A small spectrogram autoencoder, trained from scratch.
Training: muon at rate 0.0037, 5200 steps, batches of 32.
Rows from block 1 of the decoder, named by matrix and row number. Rows with one number belong to one channel. Each number is 128 + 24 x the weight over its row's rms, rounded and kept within 0 to 255. All counts start at 0. Numbers have three digits each.
# convs0: first 3x3 conv (decoder.mid.1.convs.0.weight, 256x256x3x3), inputs 70-79, a 3x3 kernel for each
# convs1: second 3x3 conv (decoder.mid.1.convs.1.weight, 256x256x3x3, transposed), outputs 70-79, a 3x3 kernel for each
convs0.20:115152152144124111136152096134161103103068104114131153128106110133140122135150133132127119129106100148135120111157126124114090135135152083130138137144123134077130102094142132091099112126122112091105135154151144154112097113134123120136113099100138132138152123142128161117
convs1.20:125140114154152145108097128109097146104113141154139141147175125133132108128140148113101143106125134125168116091083122138122122096128155102086071135154134145116138141146133136130151105087103116160137175116107114087121105125162155134152105107104173106119092064073150106127
convs0.21:117067113090082130125117108115098103132129129114138145108132125131109117124124136113150128127090116113145152167128137135121164136147144132158131144125138137129137132114131139157127112073131153118134118145145114101091115118108140174130132184143182143153117102135127122128
convs1.21:154135139061089086112165158105068126098136154145133122068132118127142116123118105153127135135127109112123100127111150130089157140145093141111112185122166117130119195190160158128165163148169079124132125135108129126131106103128178189172101115106136112149107117127140132148
convs0.22:132130117134163098119099128131101111072126133126141157105122145104132134102137125118124152097109130141105112106129115082129157127157135119109112140131121143121114159137094133106128138165138087150140086110100142176142155166110125118124130125122105092104113111125100133103
convs1.22:142151142128104137120148118124091123138104126120086112106127109078121100124123106132151137122111154122108149127135124167076108120134148134131193173101116128119129129079088112096091177122103149142140134132159128132132143080155106098090137124162152140147121147182117092092
convs0.23:155155151135041152124174148126139114176136135156135129092117101143133129144074101126134123151154110086143123127131107151107138116104142116140139096136127123090151145137138096137114123088147167139148141126156142113081129120128124156161160091149118093123156108110133127082
convs1.23:172165122102130125102104114116096133104143163128128108110124146125093142101071105107091090108163116160194125110124096139122089115133112162155162123129115098136095116107122151145127149106089181174137141135149116082151106143115128113149137129151149127131168121117108095123
convs0.24:139140076147158104110139105142118097121107131125171143140100113111128135128139126138140101090090133141110122116131130133117122156093136148121110120079120149128133100140118112177102110144110099127146099111102141115096109118140116129101124112155102145118132106154122099058
convs1.24:107126127122137144108072112127129110131096092107138140125159152143145131137171131140150143126063125126140121174141092141104112128078074091082109110113126157113145119110144164161130119125122122130145105103093110144159137136109098150124098031121088148116144071060112148140
convs0.25:085081080086155139130113116114110103129119142095133121153116142138100137147093115130133137113132116159134157107132128139126127160089112114129109123148136107115141122115161101136145108126109098134122102130144115142171139125103123093106120112091124112145093116142111109136
convs1.25:110118143102147128107127144110111142119134162128123133137066109123127162145128152108154169136083108125094124163108102163144149133067154123160120093105054142138172168122116132110062158125116098110170135141141133134095185114119153135081111114108115160153101079108070138122
convs0.26:131113116128120131125127113113095159151131143150172115138147116124136117146131142155150133101098136143075108141128125140124113136106119165147137124090121133105129142185103112205144147216134141157126138137156103130118106141117101151141087121102114158101140138079099102123
convs1.26:123146141162159095127108100121138135148079099145107156132107078130158096134115097144117131129086123133141119100140112173107147115117124148148172136095163133099101081129084082129137094105137098119116109130075090120095128110138132135135135128127130125166135159117119157122
convs0.27:152129116104125104178151127117131115143133158119121139099145143112135121128095118071126160156128114127125126120134147127175132131170142121113093098135109074158146115162118136123162148106117088119116080110128143120130128105087167178132113158086121161145101116099128102155
convs1.27:150149130139113170168126130106148107117133115102157131109107137102108137150110152091182155111142089084099127108120102114151109149113134165131163112140088149118098143104124112093081104123109120120142135156135136116126158144137111067100119149141130161159107106122156146125
convs0.28:156140154135149129164206129148122105124144102139165119144121111130100145142112161145108134131118093159145115116125119114153143131143141124117111102096135138123126098074161110077099138130159137113157113153150107137168141143163152100133165142129148127136092131142144088174
convs1.28:103133121086126133085091131142110121152143147116105106130117099106105090145095127132128126100164119080108163134115116137166143118149114118103127167121132115132138124138119139165131101169171169147099140115148106087139164098141126114117102114156132140089077126109109135128
convs0.29:121139119120131106088086130100102123093096145130123102113109130121089116140119122109133090111119076148126077131135150117112139109143128124140129140157157140118156173176156134150117125136135119139141131107127075080106130096107132134108117142096097125111020099091076096139
convs1.29:130117081109081102182159141133133125144120126142116142119122062148107099088076108166129163122170090097141119147125171138129150135135134113151120140117120176132146127091119108094121144152134144147160117117155121109148154111183206156165109086108148146095109112114103093153
convs0.30:104109129096101116132117136146136111137136110127098109109132131109140125133133125128090174147128166159151157124130113164118115147135131136098122085077111131117130129146132130133112135117122140137089129160142133168114131155133117154133070150122081142111144148133103153150
convs1.30:110139145107124112108105123102104144122165136120141133154146117132133101130122101104133132128086171130136098119135121130111135118122148132143117139135105131132145154118121139151126093099105154119101170156161129127084146140123061127089094100166134132156131141112113110131
convs0.31:115103097109138121084095093124106095151158138136108151149122141126152168132158141135137120135126128111159176131157118130160102120136159131161128159112153146107151104117158124116125123148109133129098185173144127134115111118100140169158135135118106070115165066168097148077
convs1.31:124127169157133084135130147142125124108142146164137135189121130148129118167127152144127115145135140150149101107090145144151139149156143156142133152105160138132172149109139109085137114121129162143121072116115158113125106059066099125153126143132126116133137124119164123122
convs0.32:124143134140108150130137116132127136133131138067101117125143135129107124116114121141159115151105141085126109128121135112124102134145155104198119121136146124158142094108081115115151118090119089120100130157159135154149123106086086130081117117106129136136117124103107191156
convs1.32:130106145121102149149130140092113090108185133142138143086066101167166157158179170148133132130130089132070111103110111116089121111078096155181173106081128113159146121104092111104130135094115123137133108129127143173151100184144156091118097113120119130128107089109171113128
convs0.33:073097128096086157140199158067103115128139133141134137121131133137155129113116124097169140125126090099134126117145137110127125111155113103126094132163133108152168115134117137154130117112113154104142149184150132128129145149201136105118143174143092157146129115128098141127
convs1.33:126112121143109124122096140114113168108118131080117146093160113117125104114160151146118147118102116138126134127149103091148115101080118130121114132116105126115063088114119110118136118141109138145118095115162126059125095113124149134132087113108155072113146145112136134108
convs0.34:131175156093157124129144145122128139160130134138140136114149152116161130117140166131098148134104162106134157116118120121152138123132133135143117130128148176146141137163174094124099130153151109117138138193150103170134113125126105119136116148156107079119113128097145122121
convs1.34:150103133142124117127117100152122141078165143141131147090147160116146143124134121125125117119146148105126141154127151165122091142093123154151106144117179145162156130138116154088104150140114128131164123132173120120137131118169121121127096068127085118143102119137138138120
convs0.35:143095147150155151117134095102111099114141144146124122096119122121120126142144130075087126150107099125113111138142139121154128157112129130152132116099099115131142188133148132134159083116127126134138107089085149090129149089102163144163135141153119122130075109138098123102
convs1.35:102106108133066131116161115159114144129132128127116130138086161115074111124069084144117114127155187105128152127092180112089088128132123136106123146106081159183187156172133097116129155139134123153125107128136109103092165159134184161150139096108151122140139160128147142139
convs0.36:172113145081087101074105095102082099142125126136099104131124139118116120141132130142118120129120127126135145141120115157117136143138138129159121132117108126179165109191137094162125108173124120123125157142160137116148098122142148138152141110118094146147094135092138131175
convs1.36:089099096083096123179137176124121113139139139180109125113071125140115157144126186150165173128111121144109108126130135161145107139132115107150107116105078126142120129095080173173133145131118124124154121144134126126103171150100145130128085088116101166120105133110151143127
convs0.37:142119136142115126100126123125139140108137139159155123104149121115163139117119119121139144105138174168189161107156139156166136110124141147164119148101133151126138137191107086146140083131160100163147115148113161110106101106109097142116135187124118121103125165114122118141
convs1.37:106137134142140106124154064136143129126106148120103078151153136131154139182183167116144137105104162125094149146172135128140168140124138085106136114156112150121146114116112092112071089095103081079127099095107106113082135104135122108115126160123153147158139118144148135136
convs0.38:119167154120185155166092158119140159104124143107158150131125118155100131151146145134136088168125130120101138137136127146106136138125144110132135160121133104097114148131165076123122098161141129130114086129162120096120119106140126091082171114169094067127137092158125155145
convs1.38:120113106127130166097092127109116158110150130107116110147130109131095126134102129103112100125152135160122153155141117179144146115116124116109103079128092116102105146114124145143148151195162191186141123149173129140141166122141146154115103130117135097132075116095121066099
convs0.39:176140115126156116093154099110122127127097143133136157139141122142124134103134134110118096083125064123121123110117115128141144136143135138131133170119098158103141123166138112173135124158134138120127101046086118106120088142140095115127112129109165159112186120095117121081
convs1.39:137149146158114126137137121125154149111122079109087127151102153099121137116145094130124095093132169097091108103128154120129091146126132150167137153144144149122150112124123113120144134130124102106086101091086119170131138136143101145130114128114130099106131123125116119104
convs0.40:079100113129196171142141156130122111143127165134173150129138140125153130166141149103119115158152114115144115125129131156112146139140125151117121194170168136142133096171152147136147101120117146141107141136135162116105118115132132177150112159120137145176149145122119167087
convs1.40:105088109145109112148144156089155110117105138112124116145131127101098150126151151143141150146135104159071096080093128075116124121121161155149158139135107152136136109085137116152109156158206114174122119155147129117120099175139144150140089135129121125125123129096106131138
convs0.41:103117133137105142093096083132122120118109115106129107133138116140126163134150160124115161139117122158113114137093103140126145141130125116135085101129106163151103121115198139107141111120136097114162123129136086140121114090115110135124183101121103097096105169102142105092
convs1.41:112105089141148121140199133150153139124148160118105156124142153144138161137128150130156084100137123138142110169176141153084127145149081122133124107079086124134117079089115164120131107114134105084142097137138087130125148118101154158103106098091166162142125157178145142130
convs0.42:072137135120114111123149119166160151117154117140155132126146143126149153118124138120159093114132134112097080111154129146122129102138124117114116146110126109132100155146147125103107123102131124197134114191181116152170166126168155134134145155116099134108118132154087110151
convs1.42:109189146095121140135137136110157112109124131084111140135107162154109126113094122144175147156089133134072093101105077123114174162096133124164107112113103151119167098118164132116137157144151129096118119101130159137119154145142138156180082112103143119135125121106125123123
convs0.43:131109155122091099141112123095100156097072107148119139129125124138133137118144114129155157127145160169112124084104129108071145127070073109110128143118142159104095140139164088123155107109141093101133132107132133096145156137131139102167139090108121121163169145169141126099
convs1.43:170137140088100097094091090148135122149125124140153151177157189133137119115110122120158133139105179082131131154059079128147149138149093127147108111132100117137149151116118153123130146140137163127168118100130100094120164177144095139123106138147163139143109145107074136135
convs0.44:125112059141121126155139131142116134142125146143143139126107126110135112120171135102101125139160114098119102121110121158132105153133107109107123069068108135108109138111107163132124157142114126128121128144150151167137125136124076150135098167137108094102140131141117126125
convs1.44:152131134115125100142084089118072094141152150176128140113128104145132116149161173112100109123107123126162144139088119106106141109096087130130160107134118132117089136095142166151169112116134145128132116103105158131121126135130141106158105065149164124084143152085111123092
convs0.45:133109105116084113105112134116107108127104119127134150113137121141142121124140139132130128140187065123200150107122126115116155136135149118136095113135120153129140133131094121162167092147127094115144159147109117140098157160129085126131150127116125109132143165125147151095
convs1.45:150118170080142137129113121114095124159115144122110114099128186139133141122096110110127091154168114134142101128098119133085114137136086151173119114078111122137165175127151138113131119107124085092138147136139129153133149132110102119119138138098161166120144141122089088135
convs0.46:141138107127136093160126148121094116117098094094080088138121153132138166128131161120134135096103140134123093123124139140110143144106166117087111095110132119094153140131136070068076128126114094099161099095110127120157136153107148192094148142107137112126152124146128100112
convs1.46:127169144138110107137103131109136151090111105126098094145122179139107159105149184126165125140162172120121119151169145142116140152107135150127118057141138106128146170117071090104081148119086070101172160107137154156116136104129120118117124115149115170095169133120081111112
convs0.47:103127152123117123130089124120117133110129130114122110137151143121111098125155136146156144114118108118144108135139128118121144091149123110152132132138145114148134117133115147099114129126112107126084120143152121116163142167104160171125138179152110136143155170117133126117
convs1.47:088112128111118126131154115138141128105169122091171165119129178088132130086069142115139117183107149142149165134165160128115131133100126150167083117140132131174134140117106137115151140148164113146141140109140176072137163127117136115131160118131055127125091139153124159161
convs0.48:143120081150140137116104139139152144118130150123139129142135125149133131101112125140111147119085108134143103119105112130106158134151132120074130145134180149141112124160143119174125079159120150128138150109151153101133099091122139136137141157136151172120131066120124156113
convs1.48:149155148100155130125069101119096114150102137142114133137144125139137127176177148060090080100137107100103110130100133165176144102119090085114103091102131134104102126106111140125138129108131129113123088149140082112068146121146173125126146136187112084106127150155148127116
convs0.49:155132142113094095108095114134113111125128151145136148119115125092131109115110134150127134184155091123117125130114109110090122074092115100124115139147171104147158142150121137109108142117128141154175113117117139129166134096102159173167116066075134164158148110103129100127
convs1.49:099154129100117080112089069127123151171123147125096145125111099137126065090112092144160106142112152107110120124093130110074127176140118169155108131143147099133139139123116123151134111125127109143124125149157107099155176159125110101138086140124130135120131121135113119090
convs0.50:108114136126117127112132131150085134127097123169144117151114116125130153131145137122131118113179147080112135135128124117178136122138130126142110103118101108160099113098096126159152128149098123152122120151164135092114147148118143113141142103151131101127147160121147096149
convs1.50:120131108108095149100160131088136090105111104121107122138129118152100136107075117113110109110148063128127120146098126080170123143130120143179125140112117091170096128143117185160093131086114123122129114173148151156099116098120126063085122144131139160126157157140133144121
convs0.51:107114141098112128133151128121124104144130127147127114115177144118183132121161136096143136123151141129113123124124126097153148112175142146166121138176135144185091121110153124117158103133156117139125099170107147145127129187125197223148137150129105135116076190119142165134
convs1.51:128129152098121145157124114097143113097125147075119141123133172119128153105096138143150124100091109112106146137156144147108133136070116134165114122114094120135153103140122173145138147130131110129142118149165144154135137143145123126146094103089110078074115137103124126128
convs0.52:124136151167119131109170106125090152116100155123112163138123136133148095144115113093128165128112152094094095116119121133115103116120130060093139098118113141147106092163132128155085136189130119101136153084103126101122154160143151135103184150111104131162084142135126133104
convs1.52:178121128127152140125140144151116141141100115147131135086190085152121118160111106141136116176150126098161111093108139124140106089105162197152144127141139141101134145061107142075109158123112131171179154127164129125156160067121121099092130102127098128132090149087120089147
convs0.53:123180160132135114153137184117154111108091062122142099129150111151156130153114120117113109136101107103079083139152114131134124124100130119144144113155098116165118140139120131162131157126116143128135176095112149160111088081133108161154105110116092146132147125167093102122
convs1.53:135132116160115136113092141147112124122133107097133127151161125132148109132141128175142141127110126126068132123142103104153113121136123120117130129093097101107092109130133123062096108077093159127129124154139158153109134080097154129076182204170117098108113126167095118179
convs0.54:106129125134085109115101123142121058128138057108127091127113139121124147126113135104120148134164104120169150115165164132149144142155135126157133133148139122088100132141080124166078134152118132123175179159092133169111129141132137139190153121147130130155154116108126111120
convs1.54:089121108105118124141169140122117147115096148101135148126160086146154073151159116137131115104120107102106093146081141132122158133149135145133126105111120119135192119114095118105086143098126129119139149153108120174107117104104128111135169103125145162097152149114143145134
convs0.55:133095120071111146114134117141124123159087119155134112139156135125130145127118119135119154117086114154134117124136129122142113128105123122104115152111120173158149137097104163115104177143101166155140202139116164144118114112145104141145099153134093140132144124084095141108
convs1.55:120143107121157101130139123113093111132127154124122089117136119144133125135139143098099135130157142116134150112117117102135085119132136143133088096110067108127065136120171136117147116092122133128130138152152119143162150113095127120131128196163116141151112090170141106117
convs0.56:131122138055073120106155089118109117106142104103163104126119141127117116125142132120166168144097138113100115128163129129125132144116121138134142145158123126098138134094116125121072141137101134147137161162121117093075141153135127184129123128110141131125078083149115158138
convs1.56:130137152119137135077092104111119095112111120115094131155122148113109122124106124168152180134158120127124073111138145121120150138128113108137139090133118100096166090156137151158146109157094142157106111114133154097154081161094157135118147070087175115140118147130117109140
convs0.57:121123126101128154145131110090115112121118126095087123121130135118121119126112139115169124083097088137130153119136129148099108114103144113103126173172157068094111122093138144121069167112111129123119153090107100075135113118121123132113152138136130124137172066095142110103
convs1.57:183127118107109114132120140144113149110114140152157156102095117081123092084092087130119113130109193131112193151101110133152133124083124138137141095143110100140114132151136115151129124118093126159151108123110121142116097138126156127137152135159157187157104066081113122111
convs0.58:163123104172148163140128106107157145142133127104136111120148118116177150118162111083164110084103134150143101159173136125200126117117120149136126095096125115126112144146091155175122121146132122149163106140158116160127111110128141075170129139125134140127153072126120094105
convs1.58:131111129115129154159139143140130123162139144162114119114101110096127134096101121114101129126162089122103128109103136129132136120152147128141119102113082128107121123145160132178154109187116150092133111099106115133139130099136112081118112108123137124134133089146145111102
convs0.59:155112138125158124107149153097164130128189118131119119113151109115118131137145119161128121134135146128147128098167120119123122145124137173111138132072140118129141143090127162144165144115122136111128145162130136162116108120112105146098135147092137124118092145123076135114
convs1.59:121135167119136144132115143157119172104122119098160147112152101117108138095164126128103130138070111147094164132162162103148148122156154134080117129127113136146122153119162118144183122129117113132133102107098115087119125130168113161168125083085154135109118123118105105124
convs0.60:140123126096092103116123117107125145118142151152110108126142131122140133174149116166140155151161151095120140143139122180118110162126134165132130159084143120072145133176141132111116150128117118136091141112113154096136106130151091142117147128110159095124071115123117062150
convs1.60:149152157126133128116146109132132110152126118124121113151140120136136160137113146113145144129099127094074054113125084120121144161155163161174156106136115139152094116079153122113156126078107093089127090125101143151130120135123124109149119113134131127143117148138121176178
convs0.61:110153131109049063138076099146150151122131110140134141117121107133097110127109118103118139147121140133104132138088113125103107155127130121125154130110097121139130150101139135085096135141139137108111079084096130174100061070112109111133139128158096123092107113115139174157
convs1.61:156163127139163084081105068133098133115138154082076088130123123134124137142145132139132094117086121141126121131100118108105123114150142151126111107150115092110084120118094131131082067067064185157167139153151128149140119104058101139116181196174127077084117148114170159141
convs0.62:127111102113153113118120104092106107136141133121083153139145138149126133134107116158153148127131122150106105124149132117106102141115133128137155119130115156135163106090122124129129144173137125156124154149122153140140121100174121096137106093101113140170118093113120089141
convs1.62:106110117149131153150110152080085112174150135130119128106127104147168148139140158127151094105108099131152140098082093109112102151139145127123132128118058116144121109128103160142141133156127136127090100087131132119113182167139118104113109142135116140107129134127120116175
convs0.63:178128123130160181096132104100129130131121107139117104124149164146132139095119125122127150118113147157152125126101126125136134115138110109101110152126097119130115111118141091114139144122122139133149103155173112111106120125144148161153120090100137116124141093139124133130
convs1.63:125136092087133103112119076145157179120142141109097114129142155062123104097126107123118118111109129133100120113097116127132140103122136117136135126130073105152112166117116108104133150127120101131146135135144134143111111171121081120095070127121152126107144134112128096079
convs0.64:117102108158109097127126149099137104116140113147131119132131130145132123141122118130174144080113096137173134128145150123065153140128123120204166153065164110089156103104078119163158154106115144129163098156169097144117156115145134108124171124095129084136131131110103124063
convs1.64:138119150134126108142150118087092124128120143143154150060138159134161132119157133134116106118117118093156141147150134115120140111105130126119125133117118130120133132119149154121142145129138164103117130150116127153156099108074101161109113165142115127113119113083127110123
convs0.65:092098122098099086123110123092107135111074083148155143142144117143156128107140105142116142149099101122109104148141133123126152145144145159153150128114149110120114105105122052115133117099120143164134113113152114134090126142123095110116125113131142125112137155164137150083
convs1.65:149158191143138129117084137108143111109099101136103122156127182135130125081089110140121106171115135129135103142123135144151131099111075164162140089132142099137100104121092102104107143112137118146166105102082129073088132135116129140102133102122153104169160134124119146145
convs0.66:145103183105138119131108103121133102139097152117111105114118119112104106138140135159144131113144119119107103119096126132150103109122143139131148146107110161143132098135121113067143117114137140100104108137127109107105141126124135110118116135156125132115134094118173106157
convs1.66:078099117182160149147133144107175172111127125123126100114093064108115142148148162157138174119104121127066093107104161105125095165180169151164154113082092154202166123136155104116152122156128144182105167126109161118129125141117098121124109156139128124126152116133149141154
convs0.67:126108129116118134127135119107119111086113105099105109115130129128155146109132115133136159103069128132125094134140152166127148156121112148139126145113143165061116113155077127175093148165123149146136128152108120136085126133140112164111109135120134151155120141120075127116
convs1.67:141181149121170108157154108125119124094126150119129146143161161133134113117135125112102124138111116113116051165160160161120178138133131132127147144119126124095103145116159149146141116069132102143109097104095146172093112104179146129156100101132113128128111075135113133148
convs0.68:109137096103072111078134109150138117134118128091149130111158105127127115131125136132134106124173154148123150142154131123128124144128137139125174121113109137092130113132119129101110108142157069125098135137160140123135115121117097120124121101069163123122078130092166117135
convs1.68:142135106155128146139108119116102097108176160112145103113098102127139095133086078109138142124099154156185128140116086127071093144139101130163185127155147133148142075092119109127121095135106122091121099127136142121198129119123100090124132135107126118126132128120163147148
convs0.69:107084111080122107152149130128117145103112141111110134123104117136120152142106116113096127138122122114101104126105115119118130148121130118083111134112137129103101122127088137110181103139126137129103149150165111107111119110113094121122150136134149119131159088091135135144
convs1.69:155158147115129121134123134103125118146106103133096110142101093110179115146137124102146130091150147175154108098099123135135125113180115117114112121135132141128139169130095177164110141121100128199158120126107125084112119140103154128152123121119099107132101091164156112134
convs0.70:136150142076123129136159150116145149122118139146161148124154142127103127133127100147149129096119149158133120150147134130159127097080112118126109128149137129117111133135132114148123125137109134141122131154137165123140121116141172171133119139120137179120137091118161130100
convs1.70:158110132130103097158100107157119177104132120126131127133108115156087153138137172085138096102131076137125086183149151137150126151114152142138102124148119099108107120129133097136098111158108108151127101095110165125156127111160135141150138130126149130114109127129121148147
convs0.71:105151114122129095150166159129136128143159138117141130116136125127115126137102126135115136132117150160129131138136125108104109114106120126138081141130095115100069089116084123067077156148129153120130143142098146104108141114129165099153158111119154106106178087096157104142
convs1.71:129134139069114122111102108160118139125130128147110095138171122150132124127117112125107116142141123158115123129141162171119141150158128147145153127111133132155150160153156111118103139128132091115091147128143114131155124121118124113109126113123114149181104128121083107109
convs0.72:115137118105124067143107091132119156138121190130123126134129130109130119111131136114089124133066147148115136131131142148132148151113109104132122123135126146130122071116153127139147142116140114103123097113091115099106155104141138087101115135121105124134114080085138105132
convs1.72:122128126110150133142104168102117133126118128119088145168110160146102154129111143157125132104108060114122078098135090157091155182132110131171103139124119150089146111137109106165104078128109117121116140128142124147148168144136109130135120113157118101150133065148115137167
convs0.73:148110113122162121153115120123094119121103103147137149081103109129107155123148124067072107154132120157132130158130148110098103119129096115105141123103129088088098126118127070059131099118126127110102151107162126101146131146113123183144115091093124129114108097149099084147
convs1.73:159154153153139100070086083177127106111092131129094114182191179151140165182163175124082078131109091116135100134131144146100175117116129121155145059083134123157108152092114116146170087115120085084116106121067173116116152166121086139119114161092083074115128142167141102141
convs0.74:109098115158154135127138122114144123099116128121136126104130129104118123107139121149133141107120161156133143129117112102122133126104135165129117149150142129058129141097113097120154120108143093143150105119123128133155136148148137124125122126107131113115127163114123136112
convs1.74:106123136086137133112139111103124127130146173093137139095122132101150136099106125154130190126132154129140154118168119154142157168135152153144094140112070172123131118117100144091104176100125112136121136154122114161126163136126131154136121117096127111115127163127085163129
convs0.75:138182131102122095084109135101114186175074149110115107135093118124116128135099132099134130113135131126100086125112105118161156143102142109159177119143151153166130159125154129118144130142185137103134154125124159154141111135100137124089157153103152107138118154105155114123
convs1.75:111118141093150120104129142175125132151129170133118145089107148106088084102111094093063066095096100138179116132113149133087121153088126120146123131153121137082112096145123117162130086118113151179122106109119122142134175147112096132125119140125109114155107111147100124097
convs0.76:103065120133180179151156119122099123144114113127129102138141154124128096144141129121116114138110081109117154106158143131137118150130109126135128147155154120085090124130134089096103149128095136172128120130115177116115110124130076082100119149146111137111154122081152133128
convs1.76:143097113095077091081133128139144151076122119192120117130131064143121143129151136119128153100155155170142128092101146139137104133111161098109131145125100127120131154142128076154143150103127128146132099165127128131134124137113182115112110135148116113129128154099113102139
convs0.77:102146084125091091102130146157122143139140116159171141134156157110116099156134144142138125100115083119148138144132126122103124141105125145131126089138144163081123088117129125146112118118127133140121112093095145142133114121147118091101132163171163146153154108142118107118
convs1.77:118114117109119144167155167113084142118145132112119130088160124152139152116141167146107120151109108092132066114114157129121112116146138099152118126147125146130112100080090120123082138131125149146124107088072133096090116139162146152141124130172139108147149136129137113157
convs0.78:135100115146159164134123139126116118135103154117100124113098134123140157125134130140097137130132141132155142129128129155195126108123129096106120106129115148128129141113150149099142130113104115093095120122148076096123132161107079154132127105116139154132146171130117113145
convs1.78:133150102129157125105101136116145103086105096130119139125131163153094152139105144136123138126109170149188088097119128113161164086138095122105052113126123118100121103150154138087160143135119110136140156139100146136165137103147107136139097104115145070174116178116137115133
convs0.79:127074157101146080172143125153123134092112120115117153122142121163140137139116155130145100131113153098137137126144145136108105129134140110115134172134097168162148124117109128136129131149144110145121140140129126115093109115138107109142147093142081123113048105161111146104
convs1.79:162087101147112118106115134143125132133160106131151128088085122110121080127099124122136142140128103101132075140136136126124145120133090145134126128144135136100156156101126094093149151117145107132125168096138137102147136130151099147114155121138099119132118103127100127145
convs0.80:133161137154128137090086106138133122105128091152156140112116111133120146117118110131062140080158135127124132146157144136152095112124154177102123140158120150089129127131167114097144109146104123113136118084129110072126099119131128131153141148133106137108114135109132106139
convs1.80:137124130107105130120114102125133090142137132122136150162184148113067120100135113112130142140112153106112110152088155132104123090139138114087147100123060117072135153196132114118106130141140083117161150149102139151073109148168131127129120103132133109151126144131121139132
convs0.81:149131138114148093095124123127113100128136090126107078137121127098098107140134137125128170100130099124130114119150101131144156134145130202188157149130136110141128132154111098113087115145140145092075135127072172147104157100130110085131135099123123132136089114158131141099
convs1.81:148143148139156114132098109123105099113160120114126110096122066098126106112152085138124121136141131120137143118101156127119102112166143127128169099178175124160128103159100080141164122153156145153168148096082152126120156127170118107104106040076128142121177127072131161158
convs0.82:121109099117115148135113163140156102124180130157136134125130125128131136131107127148099127140141091117103104136095099135105156112112124138112127064094120124118154141098138101087132138103119140115141097112139099132128149178121117116105165165106107146103134152143110093068
convs1.82:094102096171119173116126128134103085148168110161152112110105140124134155108141132124172139088101096083064123145122111152113142137108144096137113147135062149116136159158155130182182112113119149062155089099125139145103152106117118148123149118140107158122104100097114118116
convs0.83:115136127149130157121141169097095122133091153116081121135133065101121074143146105122136119096122139097138145133123117114136119139151107138099135123137157144136140111129119137161130113172102128107117137157155144130129125147148090156131123138117138154121129142177079101193
convs1.83:116098144114068125131101133170137105171117134152103129121122093161156117117100069089153162125121138158136150128128110112089104109106093094131154110111138133123157124084093107116117136092077129119166108095150119104152091121119161100140118053107115119129133132131141090123
convs0.84:104190121149129125118122119127116136137124142146144130141116153119105134156144148151154127123097097139114106137140166116113096115123147147090095124122092150126110101049129130113097146118125103099111140104138133081113127152142104130103120127114162137160083092140149107137
convs1.84:118088103145160130170131163115135134112114135106113126070085041124127125120162162097091086107107097155163116136136165135138126096147145123150176150135146132140135088144085136135140131161091126124151111097102139119137134107131120163114068129107145138116139138126145106150
convs0.85:103146110143162136138158115152160112147158122137142100087146136111131130099138119115176174089172149101128116091126097100134106112132117114145116141127126152106143142123179147129139156111126120168123092185101103185116124135126126142092143144117100173181144108141147127118
convs1.85:113119130115066116144084119095166119116156116132181173098164153091109144093097208122135159159170157133170147110105046158104135132086138127150108137124099147097145108125124115123131119115114134126122115118152121156152132118092121112133130102123130183164077121149089141161
convs0.86:176130156146120153135083135147140104113131129109127128113151110116132118122141127109152100056097136082093138155143144142140145132100116175158147141182127124128117086113132182148087131124091102122115060160147103140133092110133122160107153117096144157107121133156162125140
convs1.86:127143140113098108147103078130150098142158152140156106128102146103083103107067122126141143148154175113091135130145116122141139115130120103088091144154139109124179166171172135112123135117188131127183104087142131145163150159114100130129128131165120146143118113119119131075
convs0.87:125146120113108112114129171105120112111102134119147157144155150131130117149095148156136149111148105114143137142124154134144130112128150133094118107137158134103135096135121154148156111139129144158124130104134124100130128118141136164159117119130133174101152171115157082173
convs1.87:134111151139138144128099126113119124104123125102093118090151130152161163135113120136143134118111125104144141118126116150097147084147154118130093120113114124188115169139150105176133159109154091092181151102117166080106167114120115115102098127128122133144123094104102090130
convs0.88:129168109153137091104125091112106133158122113173132127145137135150136146112109126144124138146072108118110140154148143157115087102107140135113194204158080125149105153139144111116144085106103151099144137137151163146134104110129157158193110137130122091114105093123124128118
convs1.88:158118120092107098140110102130125118166139136126147121110081101074097116064092075099151131110113125140114123145129109119105122152117110085133083108108079087105156130135139137160135152116176160117113128140117098110108126109111118104130161156144107095116135115048133140132
convs0.89:124135173097138143107137122148132113193092135168119150150124143108121111118117137143121132126121168122111148116147143140140150137143128113107141102174124144117105121154145134131127088112122108153136136170145119155130108108097130110141156193175109130133114117134114100170
convs1.89:128098142145182148122105107126114136123080127143088118092109106114111134140134142154164145118122129086133119138133091134093154173175139146120128185161115075071137104108122120143105133104124157145156128081101119088080105082101144170144134139181104136120137167170114157110
convs0.90:104138135162145160111077155099110122130113134138088115148141125131140134130127132155134138119128121114118105135118141153112127100115160125109168110078112115143136143186160154131118120147157140124135126091105143139169125169153116129114128134140109097125133149130168099192
convs1.90:095102149089131131150138160133110129165111134121104146125112151136127145117131164107107108113108084111094143087160174123126142080120134129137123133122141123130124104077089108100120127122121138100180101100157093112115131120081137154116160116162103156159134150093131172118
convs0.91:142107116114129105128141103120094124137116162130126146129136124118093120163106088153140128141147151136135124138138118115139166122129116141090107097107135159111157124170114124163148131084108110116130136149148116096109100102137150132061140116102117148130149118179160090115
convs1.91:167141116161090092138101106120153119104133125119098082118138157160113136140090118144145145120125144138086104133126143130166134141165144141129182147122127125123139139105098156123098113135106100116171125086139156114122150158148139122098096106110110147110145089157138176133